config = dict(
    model='image VQ-VAE',
    dataset='dead-leaves pictures: piles of overlapping shapes',
    train_examples=145000,
    image_size=48,
    crop_scale_min=1,
    horizontal_flip=True,
    bottleneck='vq',
    downsampling_factor=4,
    encoder_arch='vit',
    encoder_norm='layernorm',
    encoder_norm_position='pre',
    encoder_activation='squared_relu',
    encoder_mlp_ratio=4,
    encoder_head_dim=32,
    encoder_fused_qkv=False,
    encoder_bias='all',
    encoder_qk_norm=False,
    encoder_parallel_block=False,
    encoder_inner_norm=False,
    encoder_patch_size=[4, 4],
    encoder_conv_stem=False,
    encoder_layers=10,
    encoder_width=160,
    encoder_positions='learned',
    loss='l1',
    latent_channels=16,
    decoder_norm='groupnorm',
    decoder_activation='gelu',
    decoder_weight_standardization=False,
    decoder_widths=[48, 96, 144],
    decoder_blocks_per_level=2,
    decoder_block='basic',
    decoder_attention=False,
    decoder_upsampling='transposed_conv',
    codebook_size=512,
    init='kaiming_normal',
    residual_init='none',
    optimizer='muon',
    muon_scale='match_rms_adamw',
    learning_rate=0.0068,
    momentum=0.95,
    nesterov=True,
    orthogonalizer='newton_schulz_5',
    adamw_lr_other_params=0.0012,
    l1_shrink=0.003,
    ema_decay=0.999,
    max_steps=7800,
    batch_size=192,
    epochs=10.3,
    lr_schedule='cosine',
    final_lr_fraction=0,
    warmup_steps=780,
    weight_decay=0.06,
    adamw_weight_decay_other_params=0,
)
Rows from block 9 of the encoder of a small image VQ-VAE, named by matrix and row number. Rows with one number belong to one neuron. Each number is 500 + 40 x the weight over its row's rms, rounded and kept within 0 to 999. All counts start at 0. Numbers have three digits each.
Before each neuron's rows are labels from the 100 images, of 14976, where the neuron reaches its highest value: "responds to" is what is common among them; "colour at peak" is the nearest of a few named colours to the mean colour under the peak. Only what is clearly more common there than usual is listed. The data: dead-leaves pictures: piles of overlapping shapes. In brackets: how many of the 100, against the usual share in percent.
# fc1: MLP up (encoder.blocks.9.mlp.fc1.weight, 640x160), inputs 0-79
# fc2: MLP down (encoder.blocks.9.mlp.fc2.weight, 160x640, transposed), outputs 0-79

responds to: shaded (79 vs 50.3); grey (33 vs 14.4)
colour at peak: grey (53 vs 20.2)
fc1.239:546466473458498484435463560412537607510514477507530512499602536571448482545498501524464542458551474449475527487473519441529525539512403508556514466489429521463542448532558498493568469549535421522519509489486370423479518519548521507476524418
fc2.239:478531513476544500563501484559420387539500512506499464515487486502527528471500549498588443534439507601491527533500504508493432542508526484418486521500535502518441531514539500489501522487399564483500539431586560587552528504414474550435546561

responds to: earthy (78 vs 14.4)
colour at peak: brown (99 vs 29.6)
fc1.55:440519504505502445433427548521496501502435472461459553505530484519491495470478464522493482535481498528445547529630480541499497489521470447493514584472559491551501617504507492487528442501517513494528477512500499580551513511456503516507541546
fc2.55:508527504426457489527511436448503501570567507502463440500481545481473558500509578461523491496501499407500469468497516494489507521510507507469517468504505528481537428500647565472540532424501503463418502508534568402569502538476480498492442483

responds to: warm (43 vs 14.2)
colour at peak: brown (68 vs 29.6)
fc1.585:571500452432554501485521478560499489431518502550536505525455462549502495489531494557501479492515559429570516491497612510558488504532460465482446532547518498517454464496472501502540511505513531488494487493498449429505544524586496564518559562
fc2.585:529504605504439501550442500496530490527512499404467474525500545504453480501528484510472504507477482368467508549486465528500481497487512472498427487500498537446461528510523499477504464496489511516509482518523468504611494548495446467463489499

responds to: vivid (99 vs 14.3)
colour at peak: grey (43 vs 20.2)
fc1.371:575460463548468524563549474521571530452525470505445491544487531491528469481526457528476509453469578454480474497458506530582517511582459491524491601528501480557522499463507498541499444488415525495452556507492505475538429481512533567546506481
fc2.371:465523498540575516491412559493515442540469492456578516506513439488499461573536509394568398495491402532539476486519500471465500487435507556482530439500498560530460526519465503463501561500427480479495559535518467536500505511526512471527547507

responds to: earthy (55 vs 14.4)
colour at peak: brown (71 vs 29.6)
fc1.550:554449565418554435530523519507470516523487552493479506529507449508560478485541515531538517483533499518532450502531483421510539455520468527572474540567585517461536502546441459535542519460498524511529479431512559511491489489519479446563462507
fc2.550:515504491500504450520501472480525494475517447434486502505500557479458502494507483464435501529485502385515550522487493551529411521479515470446491440485526528466461492508577506500485457510531479506501458585516501501545468488505459600497494522

responds to: cool (53 vs 14.4)
colour at peak: grey (58 vs 20.2)
fc1.417:492551518495575497506529538516526524522511514546524422533479519530512548476456489562476528514504490544501534512528495485441530500534484468507598426478539565536481498517434583479508591413449466452531562573521509499558457520430496481553431477
fc2.417:497543492525454517493499408537511448499508495510479503509498498508499512501582473480500488505467499484501527546479485501522385539428440477499318542521446411521481482506550407468514476605511497501523514462520490497496564500491500518498591489

responds to: cool (35 vs 14.4)
colour at peak: grey (52 vs 20.2)
fc1.52:479605443498459567525495440483498506517487533492562551580482483537473538505502466458499516488447456458509493451510501441442468503488459494534473465494488515493494514467573467432603420543467474577575503512489467520559545476416524481567545531
fc2.52:454416530526524424486421474550489500510523475477462460498521498472581463508485468531536366529514503500500498556520523571482552501503562491504494545485501508605456494502471514525456501495463461509485505531487500524523470483568485516453581489

responds to: shaded (79 vs 50.3); textured (70 vs 40); dark (51 vs 13.7); grey (43 vs 14.4)
colour at peak: black (99 vs 11.2)
fc1.575:462514500552525554521447561487475521430481525488517518497476568536421408581505430500542451501467507561586520505529527521468469502493392528529508516505407472408481476489470529505499517424521479512480492476464438481537577529429431453451483560
fc2.575:517500429458520383489509517436515476529515433491514480506513464514480543405505586498406551504508501505485477508500487537501503511500502483461478501497534487520533518510552398491532414559555505516504509583549559478499491481504551552621445570

responds to: warm (44 vs 14.2)
colour at peak: pink (31 vs 8.6)
fc1.382:470458476523482547551447528482566461497456473485493532575509531535478503501409487534555466477440494505490564471486494507489432493459502475497520525513534511488453471515567542566494495495529533508596505419528451540567543501484422469578583527
fc2.382:541559502509485501429487468509499501460497462467490465502505467520491497569616474463494544488535523457552476497594530445473535483502518516530539513529463512521532597464495448421485540487441463472449553555578499480525486511522504524474464431

responds to: grey (51 vs 14.4); vivid (44 vs 14.3)
colour at peak: pink (55 vs 8.6); white (33 vs 3.4)
fc1.125:505452524549560516518480460508509416497498420441500484409527464499494444475508522518491463545429485497480495499560490499475461510470564514435569472484558521523501531483503487498465508466538503501505471455623579544413499496502490546508576524
fc2.125:500463500419501469490509490513520633500497580508478509633502516587480481534484500500511531495575493533515504502500474482533500510499497501565489530516499504492513497534442490506504477509400500500573500501402425500501500504500507390466517505

responds to: warm (32 vs 14.2)
colour at peak: red (27 vs 3.2)
fc1.170:521483455513526422486432499549471498488525471536511613504484437589469453517475523463567543482503450470515513484477488488483542478462544472493573513450561495505481477471451499598461507491560488571473583429438501506504424455506444489502513453
fc2.170:507516531500437517515518536496495423541481523499555460540484561498434523519524530467549490502493514524472475550530501500506471592504485501397468494578501454507518549530579481441559483522407438500511511525605473503489494523503497501485569552

responds to: earthy (43 vs 14.4)
colour at peak: grey (49 vs 20.2)
fc1.253:528498496489438482515502540522532533493497585470506448497499524463519566473564489479449470574473447499487554499485526509501491510489511493468495510502549467499585474482493535395520396556547476521514502416495501531499411504482559541499500495
fc2.253:506537498431548484502485454498496427507474459545491518524490476499495457500455482505561498452524556484477489525515503500500511476511479516487491459463441501499430536513597497549518600478441504498497500531537576503635558509504456486465465483

responds to: shaded (76 vs 50.3)
colour at peak: pink (30 vs 8.6); purple (27 vs 2.9)
fc1.620:526556435481521524598561548585460501416532502519483497460479500496469481493488473575532588468532504548457558488522421467480440460476517515524416531465429523480638505492459535523496529505430586445495490461568495495493499489565516495513478492
fc2.620:483506491470572559457447486498542505613468522470488495532500519524577387533415469417558464512483495541507506503481506536513503465528486503471534476547525490552442503531532518477508491507445355508531607576496478519450465498457505501487586540

responds to: textured (66 vs 40); earthy (36 vs 14.4)
colour at peak: grey (48 vs 20.2)
fc1.110:412538414487515490512447516468469461521502461510448450545487477510535486443431532478592566444474531455510486529471507508451514475500474489518520531549506522562433520391490520497451431480527460564545539548468530490541513468487442490476551464
fc2.110:462576500487499508470497441513553503498505483521471521489485516505456498571568488505516382484466477468489538484570528482517507520500477496416472507515493482480478509567512469461535573489511507468417510499626525504529534514453514540447463419

responds to: warm (60 vs 14.2); vivid (35 vs 14.3)
colour at peak: red (66 vs 3.2)
fc1.75:504510471498522546462476431458527492538500522472452473498574542444559519483483538528526456445488536506485504554548447468503522451562503494504530475551500549477507573510518504456529523509495503448484475555542538451443578557542533474473517475
fc2.75:523519416516499517557494517536545420431511420403508514495487507547450509506530500475411579527518495461520527518501462551485464451388503508494465490499539504534449525479469502557417491567460440543536569496466414548492485457503538514534510489

responds to: cool (38 vs 14.4)
colour at peak: cyan (33 vs 3.8)
fc1.587:520528481500507485508559553475451503560507483589489459513512527427491428553502502508506492503535394522633532478567464570517530499522486476505435462500493460427492497507537434490568468501522553478488553446486496456432479489517561476571480484
fc2.587:556453502565419517494420464551573484422438501514492500507491400476484561498514492394490452512501522516523486596493486531529466502480496462508533460537490536586520500481506502495499505449467398498552498542500438537483549505555544526508532481

responds to: vivid (59 vs 14.3); grey (41 vs 14.4)
colour at peak: white (41 vs 3.4)
fc1.329:512452471512531487481553484535522520501468459514463509558541501550497487546540483465468559510552485581502469386469496581532399469536481578437537506518520483479513532511568499452475457506506450535528466435508503505460503548499430547480495497
fc2.329:508529503482497531480454565486411492520497552491506487527560508447487456488503541551573426485457523539489511589502525452508549496476486442568434507500491494497499486501464494489611518502438524485445500531544492567511523525508475505489583524

responds to: vivid (49 vs 14.3)
colour at peak: blue (25 vs 6.9)
fc1.285:549430492492494515462472567525463486523516495542466498511504506506480550488492598445558483513454478612521499478510451500558475448458509503501499475559520500493492476555420475535467487444469548524552564441472561538389473503475562512471508546
fc2.285:511538431405533455550515515504501532479494395464545494517474499513467504555501493502491491557544546492532505521482507538460460546533502509496493500466518499533478497483541512454536511523501469538474520552496374469517483463497477478541498479

responds to: vivid (79 vs 14.3)
colour at peak: green (82 vs 6.5)
fc1.563:472508508509478489457456556511548535577564438462499504466511496508491478447564495449498516534523518483499504559549501471544466525528565488491456517554481501515525495558406536485531582454481463430521546466439470462558501502547454539471489467
fc2.563:498502483484537465502524477503454491487438556582488494572467511496472544507432522502554452514505489440457468479472483500476577467448466488518514477437464505482502499488492530512495486528524502526528434485538664492552597526515518433491468503

responds to: cool (35 vs 14.4)
colour at peak: cyan (38 vs 3.8)
fc1.518:495551434490586456447442468500462480459569531486468475540452481580500452466433444469561502448538548450542464461501487536523471497464503499501496540520470502471507475458486509517478404538495542479600455558461511411464551526511500451522537453
fc2.518:486440489465450512471510502527543503504465489537486499493542486500435499485562547461508521518511436564554582501556502459499500533504500498393515505508507474499483593570514498475514593442417464480468507497611504502553493449478502585454512517

responds to: vivid (85 vs 14.3)
colour at peak: blue (78 vs 6.9)
fc1.506:516522500465547552465472515575458460435469519445498446500462619474502547545476428506504430483497517540525581552594537507542533495445541467439502504415500524486521486486544424462499521591500474461535454524456551472530509480492476554507583532
fc2.506:500563490510508503519551477474527523585533421398515441498504467501506473469508515447477557533481492460514429455496408523509457443517537495532519534579535522565484541467551623483420486428490527496461536493488447510585567516485519516518417535

responds to: shaded (77 vs 50.3); dark (44 vs 13.7); warm (34 vs 14.2)
colour at peak: black (43 vs 11.2)
fc1.238:500508423501544500435500598475504500500500500503501493572500474524501500500535481500501495487563500372557633486500488492545500500500464483518500475500500442500486500480535503516535500500500553548492500494515499491532447453500428426500500493
fc2.238:446500564500449500630500500500478456529500500500520498500500522500434500500501632500666500500454500569455403559499500503469440501500500500487500517490499500500500500550500500500500500501365459500500517500544590500500500500500500520499514560

responds to: textured (98 vs 40); dark (49 vs 13.7); grey (49 vs 14.4)
colour at peak: black (100 vs 11.2)
fc1.504:464512445509521446501457539494528501573504458475441527480617533542501480477506498528546484524497523552520498467535560516377507476458419476504478486506512501437451443509505547516524497457547529530472451476500421481460560537509478516483447516
fc2.504:527506401529502482493564496465537442496516463536571500513505497503445500497470545452440598501564452537485560509518430469460501496515487528395494552498522492523499564494494455496432500500576435499534527539537497445422499401477544564558494511

responds to: textured (66 vs 40); cool (35 vs 14.4)
colour at peak: black (56 vs 11.2)
fc1.596:516534519572450525514493423530465611535521467483530576515555511489497513508587452494454494422432521603645488499451494528489521462490496482503490477508525500461485504491492521458549490513525528495463557409492428491503539522511525406492484540
fc2.596:499498421496529479501491512482537367448553470558560487499468504506494495497495596445434601556489415586492482509477494505495444525500463514498509517492496500518509518512496465529466489500543458496556516542495507491383506472478488559551503576

responds to: textured (92 vs 40); warm (38 vs 14.2)
colour at peak: black (69 vs 11.2)
fc1.572:506527486548535505493487531430529548446528517511527499457502476527412458507502499496529502488429522551488465500498505568476526519516471481419497433513501501522474556450517575493517508482599543487466445554505405461474481501493504494523461528
fc2.572:508501398464535471457534468502535487563505425500467518500552489535497494473401514517435556471587513494518589495558508501493500496500517493500533502476522484489593493539502440540528450546574490500506513553494562491478445469445561533575478494

responds to: pastel (54 vs 14.5)
colour at peak: pink (29 vs 8.6)
fc1.325:500571427480587435483582524523451396443507495532476451491509433431626489516493486512507503461506574498518508512478452509502454535506506487489513472447513495543471472429494506501519449454506522478528558561514515558482453439446526517492419538
fc2.325:506465489499374556517420483531541610531454551504455554512510532571492473455543512590538517509498428496548473474486546493507506485477466425518459548500480450470529512565474541496537469530463537508477492495577452450501514545509454482476567437

responds to: pastel (76 vs 14.5)
colour at peak: pink (38 vs 8.6); white (36 vs 3.4)
fc1.307:494414474499504543470538507502458477533541581468512499474543485450518474500502477482492486454493556522490531528506405423462529501451484473507440542544532591490522508442502471537501529421452461500574503461500613486462475512509478434522489519
fc2.307:492486500501497504528488488546509546450468481538491555579497559584506500443503524545557471521510442415501453488507582488525430492528505476592446447444502406514494522483451499492491471532510558500546494519544489590514532517466518554499535427

responds to: pastel (54 vs 14.5)
colour at peak: grey (46 vs 20.2); green (35 vs 6.5)
fc1.190:436370531526503497490427496510480502454493535503507474497488509470521467473557548430531583477450479499459557459502508488566501466498538434437503479508446494526505614527542578521453496561474493519545563453481548524501531450514492508409470369
fc2.190:509582473502495506489523485502435496540457488525504463545498506491459543457529526521584383579487501556469491594435476495476437488502430532573492501488495500485462460494488493466515548463442514460510505478587588551515543500491487556458499547

responds to: cool (47 vs 14.4)
colour at peak: blue (31 vs 6.9)
fc1.48:524534471505495531413536493501486506489491531514557500465436603387552477521526573545504506414513508526489439488531403499559499512442399520521498504419519560439484491440427518527589526582463496533514490573487399471499495497562508482517462505
fc2.48:494500498490528498583440497504497458500500500501455440552565434556500502458471443499503542530498471528540515539498499524482440513508568473452516522594500495575516555555591483480505493430444501492546502503575489544503509500468515517483546506

responds to: vivid (65 vs 14.3)
colour at peak: purple (44 vs 2.9)
fc1.345:435501483471511514505425459486563596481507554410497477457541514427390490479519539465470510508477529487515433544526492496478484533527483544453544451492436560531508578511512451514474424491525502497490442437492524429500521558463538552504484499
fc2.345:515499457489531481508513558532581457502516474486503575498492546568502486499487488453483565553566466407509645445514493452585523491493554522462535475501507518471490528499500534579476466504461490489499497575483455511482463469459538501568472492

responds to: pastel (57 vs 14.5)
colour at peak: grey (66 vs 20.2)
fc1.286:508491445497494473505456462425505605520452484541493435480475476479532489452544547494507401533511440554503536467468490444523522489437511478469432569440531558527531517504466486492489598463506407520481580512508498479438451536457454547500499486
fc2.286:522513494487525495503477502514500541442480498495518509602537511534461532466477448503481616534515566437501441520499484527492487502530556490528571440516547510442530512489464519515494424487513604503585468492498509543560507442518495499484466490

responds to: shaded (91 vs 50.3); cool (67 vs 14.4)
colour at peak: black (86 vs 11.2)
fc1.161:500500499516493500451602566501387552514521543430500499498501500465483490480556501555590500499496500547532500482459466500491501500494500473501495500542500591470504459483500596500478526498483490504354519419565472500497525538500483438488498547
fc2.161:500500473456531452500364498472543494500500447500486500535500500560483500500499616444388548500500500500500499500500500501500431500500500500494579496500500500500500500500554359529515500500506500500610500578500500500500500500500495530545500545

responds to: earthy (49 vs 14.4)
colour at peak: grey (49 vs 20.2)
fc1.41:460539520500596492522510520529457535578493449535535514472418536501524499514485563545487501437519521505568505481508495502429500467488514547484525528505447560529494443504552530489461522471488503477469543513413598498504496474500459563475518512
fc2.41:533536452583450501521475458526576475503509495500471523511497469499505584500567444468488497505441459515506510505499480521520444545479448477536394564573512460505495521481505429453529500543469519492506549502549378516443469507505528473527535423

responds to: cool (36 vs 14.4)
colour at peak: cyan (37 vs 3.8); green (35 vs 6.5)
fc1.362:576488510513500484478558456526511520453456544519433558543511490504484527563485501399509497560471516508548366506548529480490444422446543475451488438470514502404512545518535437482510548495543512455548502513485552496530545525586496483512522467
fc2.362:416493496454495517496500509497472531557464473470535435442499523503486434382486535489485502463544506574506573533511504495603535499557484468465550566547458508516524600538513518494490461500471566491487463536562499519522533465438533506473459563

responds to: shaded (78 vs 50.3); grey (49 vs 14.4)
colour at peak: grey (55 vs 20.2)
fc1.378:529438492508434493516465535463510505460434497581474550540487500499512468501501542491531453454503434540545598481547565513534504506582420529488486519530484535440564527543550513480504512455553469445506499497472562498488510499424643424493499503
fc2.378:504503498515491499480565510501451495530508499504525498519508534515438523478509487532513556521523551435501479573498500500494505496486524454500381458422520376498434533510460467469516452519455575592448506505612495512509486500517420589500496499

responds to: vivid (87 vs 14.3)
colour at peak: blue (56 vs 6.9); purple (35 vs 2.9)
fc1.509:499490471502424516462508562471496522415491477437441496565448558501496450509516498481468493482490528590437541531528502502503467536503439504519525486571430557485538542508499522461510403449518450478516508501534549467507541539423531574492545479
fc2.509:518507482499601539555455516526536461518515441380496481499491533540503523506475527498469554512501486449515495449498427504498480434434587518463440477496534543547524537440512481512462500543424548497509579548464395573500499496499498496530509483

responds to: pastel (62 vs 14.5)
colour at peak: pink (52 vs 8.6)
fc1.634:502458535425550452554444440480533494472530434530532507487580462444505529470476485445586479497472478492509543501500491519509564464469554507433507482476509501456565446473493536569533489498476542582514529457551530516427548526437444529484522561
fc2.634:558533476528425487461501530512473523556465489538512517525434502542474544511506503509533481502481506479497488539519565483456378538478497511563428499496500477560445606481453387487494531490496428479478506522566484482570478499521522475511526434

responds to: grey (98 vs 14.4)
colour at peak: brown (86 vs 29.6)
fc1.501:518504500592442503499478476483543556452525460450489489515432521464442445462524500525542522556523627534489630534494474483522490532494487499484541480466505452518442508470516518536557510464490488502511483405474472437456536456523534468476499546
fc2.501:497504433491584510526493501499478502482492460498502505464501479520523486520452518497482512442553399471493395369498558598491478492521490501571498487523519570495648473489501506467505467498564535504503495526494496576462501569481479553588474509

responds to: pastel (50 vs 14.5)
colour at peak: white (40 vs 3.4)
fc1.185:483581570558527550450478503529456500481502501587489460517518526460510480497468498536536484522533559497496464495530406469470539505514493462516420512500447561464505477493432464526541483502503467452490495507426497447523583439580545548465495521
fc2.185:532485426500507492520480501507552493507490421424450495491484497544500520505519480450465539505493459509519550497505506530505411502486499533441484530589520452542513516492553506479502544510474510504473576521571403534505446523475475503505543455

responds to: warm (38 vs 14.2)
colour at peak: brown (69 vs 29.6)
fc1.79:557462523452488493512514501512494495481540519541482503560547487450515523481522482489457503471469468508464495577476495459579488456525483476480484460579572434518455505581451447560510473478479554547470520526523501455462526533428615498490462534
fc2.79:506540463485540522527452535512471501526536481367459440496506545500517487504484500488452500544538554444507477450500497514487465509541536501502482498503506598455520471453527512466498501504495514506529524562476452556544513446505438433526487545

responds to: textured (68 vs 40); grey (54 vs 14.4)
colour at peak: white (69 vs 3.4)
fc1.154:504458548476508490538492494470503553507417475427521374465521481520499501457456530426560526565496476499484473490506536506498512525517591435469487465452495467484507525533493496417519402567492493482449520533514553468465510531469516491496476491
fc2.154:502570437490500511485509512494564456508543447474488531498450541470500513556526458517467495438465528493511583460525455509502420483503436553445470523594501497509503553494533487500479570500480549497499546519539452551496505507490520516487485497

responds to: pastel (60 vs 14.5)
colour at peak: pink (47 vs 8.6)
fc1.557:568459486498482504538500451353484490455504493507477385446521541636546519508495461511395478514496493491498429537542517530426490513517492478484468463520499452552524550539565467468569463477507515506487466514540524461470498469513594436520530508
fc2.557:503565463502519440501502531613534540455526429474458553549463538465488521487502485498484497515481478438519531495505453486545444503492505505491406498541560540502514513456538493486468538525492521526573545504488427579538500508484474568479499439

responds to: vivid (92 vs 14.3)
colour at peak: grey (49 vs 20.2)
fc1.480:566537479502525510462564426446450565522491500567471486481523554524437528459450553489461433608472545477579560483528575466462465494440598456489502463494454499500469464416513530527503524488569480535491495472510430465487469539518539574533524440
fc2.480:493547515499515490484423488484590519399507457444508491505523438469560575499501414503488549462512529414502486471522396457516542497550477514477481551498492558435503540498458566537469472503504571441552510501457486576512549449509488417467523494

responds to: earthy (34 vs 14.4); grey (34 vs 14.4)
colour at peak: brown (63 vs 29.6)
fc1.217:496506492520511528430449486471530493484495539532504414517475378534490458512470433515524484487487595458603514522544487486530479529504496485488508483528468531531426504518513482564514510489530546536428468548573521463513502469418487444530516523
fc2.217:532484495477502493592555523511489533479505501519454570550510621500483498454509550600479503539487471489482495526446514494531480494500499482489434478435545430455551472489509494503470402514499503496633500476455489575501510497498485529486516508

responds to: vivid (91 vs 14.3)
colour at peak: green (34 vs 6.5)
fc1.124:496557484516496496478524518477492538464540472514447478519444495534499446449486518558477532477538585533493427478456573421517539516502494503541469497500483578604497538513551529414511493507580447503490475494558528507526492476500485565519471483
fc2.124:480530492404490499473497380502538539558468422507498471534469550503493525486478505493490507558509469471490550507540452501495430496548494493440502519526504478457500567483484474546456500499508601484515521527507543465543541501429539458477512483

responds to: shaded (79 vs 50.3); grey (64 vs 14.4)
colour at peak: pink (33 vs 8.6)
fc1.26:561509474582503507485492539514418430494512515534506536544459487482546462532559515598490482528486453479521450509542440515456477529613508517454526443516438500549425535553593459459513528449544475470492523508584417453488424478570461478476489483
fc2.26:509602514452493461503518513487470554501490477458523495608527539530517494444444505522546538512516519496500491521444440499505500470446492438518435475480539540519517480447473498509464393520474556504574546468449479588504531524498497532496611542

responds to: shaded (80 vs 50.3); cool (44 vs 14.4)
colour at peak: cyan (37 vs 3.8)
fc1.162:536458472460461519497528500509376578476419571527492545500541471502507542435461512510504525503507574495522514445504521503535577487463520522576469515498477459483499501467639479465499436468513474538485488492568540472552481401530499458514464473
fc2.162:499582525522561473541507531519624500491505504470556404497463440428489528577533457437501429492506451500518430532504500490525405505499529466494527506502540546577524492469381499429520563499455519497552547482503456531564573558501525561499465487

responds to: pastel (72 vs 14.5)
colour at peak: pink (52 vs 8.6)
fc1.331:444409475540500527439492501503479462563508495538471605524522526549468476525464567493507477474503519510427483536490476515448478487502507526501501471523472539489496425501488478590458509475506474551529555459492548534509532506531446496519560583
fc2.331:548526493533526477497540529530534553382494500495492460488465489517484522514514420498485569502519498472591494475577532505528475516500517480536461500506535432495518548484530441429541554509495494522498507507585402531500472495509516503486453367

responds to: shaded (79 vs 50.3); vivid (57 vs 14.3)
colour at peak: red (27 vs 3.2)
fc1.303:499521425557474557471550566444453475452501491521495499534625504456548525560566431597517435518543501485499438441502485496493550520524431503509562430555487493562477542543561477515480501441416480513477477469580480417518510471489453431522540511
fc2.303:496591501503526431450515596527497519524483495500603510543442518497500529451444500501558481516531516570501488509440489498518499509499449415523470498493491544499478473503471500496520486507475468494527594485483438605497473521519488491491569530

responds to: grey (69 vs 14.4)
colour at peak: brown (75 vs 29.6)
fc1.8:503492522466440493513498448509509428502499506485482493514483494502545535431439620502412427544511514499446492585493519438505493483483456594538413487484524510491482471425492527453452557443497498532521583452492532480422494559559597535488491476
fc2.8:529580504468496523498454502489531504498505482348495405546490500501473507552569482486485556508491528416483528487499404529527459487529582486393545474553503512471514520524538501491530495500534524500499485507524509440681502493502458478485481558

responds to: earthy (38 vs 14.4); warm (35 vs 14.2)
colour at peak: brown (74 vs 29.6)
fc1.89:572508552510538490523506480565496495462436474585439507520498507508515499410579479546489473499492534522535548496563481460507495513526460528504470504474513486502445502514471451518496528555517517524536449497447469505484498530511545550481492505
fc2.89:517520495532450504483499500463547479537514501367481447484515498501485484576502530486461541475519498402519479449477460535500473502473527509451478521576521537452531491515578572461514487423481496500494486499541508509589452529522470551514485572

responds to: cool (45 vs 14.4)
colour at peak: blue (51 vs 6.9)
fc1.254:500500512511499500500500595500500524500496500535581498505500500449500542507418532500499532500573505500529500478500492434472456500500501460521500502437500499500523535510570500498568500518472537431529500501500474500527500500560500337500420500
fc2.254:500501500497500488500500466500500500501534500500476500500500582506500500500501434507538481500500500500500500583500500500513500500500366531500499500501500500500500500500500490500500500500487500500500526501500500578500500566441500520500715500

responds to: textured (71 vs 40); dark (43 vs 13.7)
colour at peak: brown (65 vs 29.6)
fc1.556:515471497393569472523521494437482481487554481448493483533492494479547545549458483477464556572575424514458500505490498415521430508530549488461548499441533504506543505533452478527489480566543509493393429527534557452504528499484503502538504466
fc2.556:516513491560460502500510502515550497502484502423481501429458471513483517467570509540518542416485638433505529503555516588535551459449496524512425473556482444484417521546659492490531490499494445537515509495508493469555438497491478496510485486